Weights of a small contrastive audio-text model: text encoder layers 8.
Rows from block 7 of the audio encoder, named by matrix and row number. Rows with one number belong to one neuron. Each number is 200 + 40 x the weight over its row's rms, rounded and kept within 0 to 999. All counts start at 0. After the name is the row's rms in percent of the matrix's.
# gate: MLP gate (encoder.blocks.7.mlp.gate.weight, 384x192), inputs 0-63
# fc1: MLP up (encoder.blocks.7.mlp.fc1.weight, 384x192), inputs 0-63
# fc2: MLP down (encoder.blocks.7.mlp.fc2.weight, 192x384, transposed), outputs 0-63
gate.133,114,242,187,197,156,210,171,136,163,172,154,223,226,198,207,244,244,222,245,205,146,251,174,184,174,188,246,218,169,207,167,192,204,220,100,204,253,204,161,204,155,236,183,329,231,119,129,201,200,178,171,237,238,194,141,242,239,255,224,230,187,180,291,178,185
fc1.133,118,172,183,182,179,181,170,269,247,230,188,191,203,160,219,150,119,217,114,223,200,154,142,269,150,150,230,146,161,148,190,137,140,204,189,175,153,211,179,236,265,188,216,185,206,268,142,239,232,219,187,204,158,231,261,240,162,132,200,193,212,207,205,190,178
fc2.133,119,273,211,221,188,189,238,212,162,224,157,231,232,142,223,130,262,199,274,216,184,160,214,198,230,209,265,160,168,206,201,234,212,188,213,253,216,271,153,186,112,209,280,203,183,219,169,230,170,236,158,205,185,138,162,150,271,172,239,277,229,177,197,252,152
gate.134,080,169,151,231,249,182,225,257,170,125,221,245,173,199,166,125,245,182,226,164,196,304,256,167,246,186,149,231,189,207,143,194,176,194,189,177,214,241,197,198,243,187,214,154,231,158,110,177,177,206,196,171,241,204,148,137,234,244,224,163,170,201,227,212,237
fc1.134,085,174,221,159,122,182,160,228,208,276,275,267,231,231,183,190,198,203,225,107,177,185,263,292,202,199,206,171,154,198,224,227,243,121,200,156,200,197,186,206,202,271,267,170,252,248,182,268,127,228,253,259,265,238,245,152,242,243,197,163,245,216,196,158,178
fc2.134,075,165,185,197,161,194,225,262,188,266,188,217,173,192,168,118,229,224,216,171,201,182,161,160,333,181,185,209,271,199,163,208,213,217,180,262,118,231,211,198,228,196,229,154,203,159,246,249,263,207,205,215,256,211,182,164,263,165,157,234,223,205,225,277,125
gate.135,105,187,212,179,182,180,171,224,159,219,177,241,220,198,233,210,233,276,171,184,316,172,173,269,170,188,191,233,170,186,205,266,173,132,167,185,262,141,155,214,256,111,216,122,166,242,207,162,169,258,163,242,224,221,210,232,219,240,166,174,206,160,139,195,246
fc1.135,091,220,229,169,221,152,216,205,188,216,211,164,234,234,228,138,226,179,185,236,187,237,229,217,289,255,235,264,233,236,182,137,255,200,228,227,194,183,143,168,208,210,213,163,142,150,186,253,197,204,201,157,145,244,186,163,265,177,207,132,190,201,193,206,217
fc2.135,095,199,208,230,192,177,213,173,201,279,191,138,194,196,199,253,230,211,272,182,193,139,197,180,294,216,161,216,217,208,266,254,212,166,257,119,198,195,183,146,179,193,260,262,138,178,238,144,162,138,165,261,170,153,221,188,258,202,196,229,208,151,219,234,188
gate.136,109,186,193,147,244,189,275,150,226,160,132,159,239,203,170,240,271,155,122,201,277,208,191,171,220,235,203,206,201,194,231,219,189,231,214,180,163,143,229,126,180,206,215,155,164,201,169,168,188,183,223,196,126,134,175,132,198,171,251,154,171,239,156,204,184
fc1.136,096,237,115,230,249,136,209,240,185,210,140,167,211,180,237,237,226,172,216,161,284,173,163,207,197,211,154,170,240,212,226,210,227,255,224,177,255,250,250,136,240,198,182,224,193,236,159,221,257,189,189,243,192,233,270,172,174,129,202,217,284,278,152,212,234
fc2.136,100,219,224,270,171,203,212,188,189,186,179,182,169,219,155,197,203,176,239,209,233,154,183,248,166,139,159,179,248,213,209,145,242,161,193,235,153,204,234,249,216,97,232,189,215,187,159,241,125,204,229,187,163,263,161,208,199,212,148,250,155,209,222,224,194
gate.137,093,219,132,285,205,288,216,269,181,236,216,165,134,250,182,253,176,145,195,249,145,250,247,163,273,200,250,199,191,185,196,259,188,250,228,159,184,156,216,237,216,253,235,229,215,207,224,150,220,218,180,173,196,266,230,224,226,189,209,190,278,200,223,167,187
fc1.137,083,182,161,193,222,198,204,193,107,151,248,172,256,114,167,209,208,144,179,173,156,203,236,230,236,217,171,216,219,250,154,220,246,161,253,165,166,189,201,190,173,181,160,292,193,200,207,163,159,214,201,232,263,204,218,106,207,161,256,213,199,212,220,190,272
fc2.137,083,197,176,203,191,193,176,199,187,214,155,132,111,234,207,186,180,221,261,204,251,208,190,207,222,214,183,106,231,237,264,240,158,236,172,172,144,210,154,139,192,169,125,203,245,184,170,248,198,178,255,198,144,247,204,181,180,124,220,178,176,182,181,232,222
gate.138,087,196,224,276,230,212,244,176,236,198,237,247,190,223,181,202,157,176,194,240,170,248,196,199,202,226,213,285,182,230,303,244,210,212,189,147,301,155,131,233,169,157,173,196,209,235,148,246,170,155,180,270,232,161,203,183,242,238,231,163,199,137,152,224,212
fc1.138,086,144,191,207,303,183,155,218,245,167,109,200,248,249,163,199,235,230,134,216,272,187,210,221,153,261,202,192,219,207,172,227,84,162,215,184,219,213,192,208,132,210,222,196,180,182,121,187,229,211,215,227,247,134,210,178,188,175,222,178,165,217,168,199,219
fc2.138,084,204,189,184,236,191,206,224,208,116,142,239,175,243,169,204,197,161,192,207,190,216,205,189,227,213,213,171,157,174,227,166,258,254,242,153,184,216,279,199,189,164,198,162,189,274,194,315,105,248,256,188,230,152,203,187,162,205,232,176,223,229,247,179,172
gate.139,097,193,168,199,154,113,208,236,202,139,234,151,255,214,268,147,202,121,161,187,190,170,180,166,188,135,144,229,258,158,180,253,257,195,218,176,264,271,142,205,194,277,199,221,237,180,174,207,143,179,170,234,235,228,279,223,217,193,144,234,198,134,197,133,282
fc1.139,098,204,131,271,162,136,210,239,207,150,218,207,239,122,240,217,211,179,197,174,254,194,213,223,148,101,227,233,259,128,215,224,211,193,232,171,188,202,256,204,267,224,193,235,216,173,292,141,146,140,171,198,193,179,190,293,211,220,191,197,201,193,258,258,254
fc2.139,097,250,168,207,193,246,189,185,204,160,216,222,234,108,197,185,163,243,129,210,161,211,140,241,179,218,149,212,249,165,155,162,255,212,214,204,246,253,160,239,244,147,175,225,235,90,178,212,229,212,191,235,219,208,164,172,146,224,185,212,236,183,264,201,223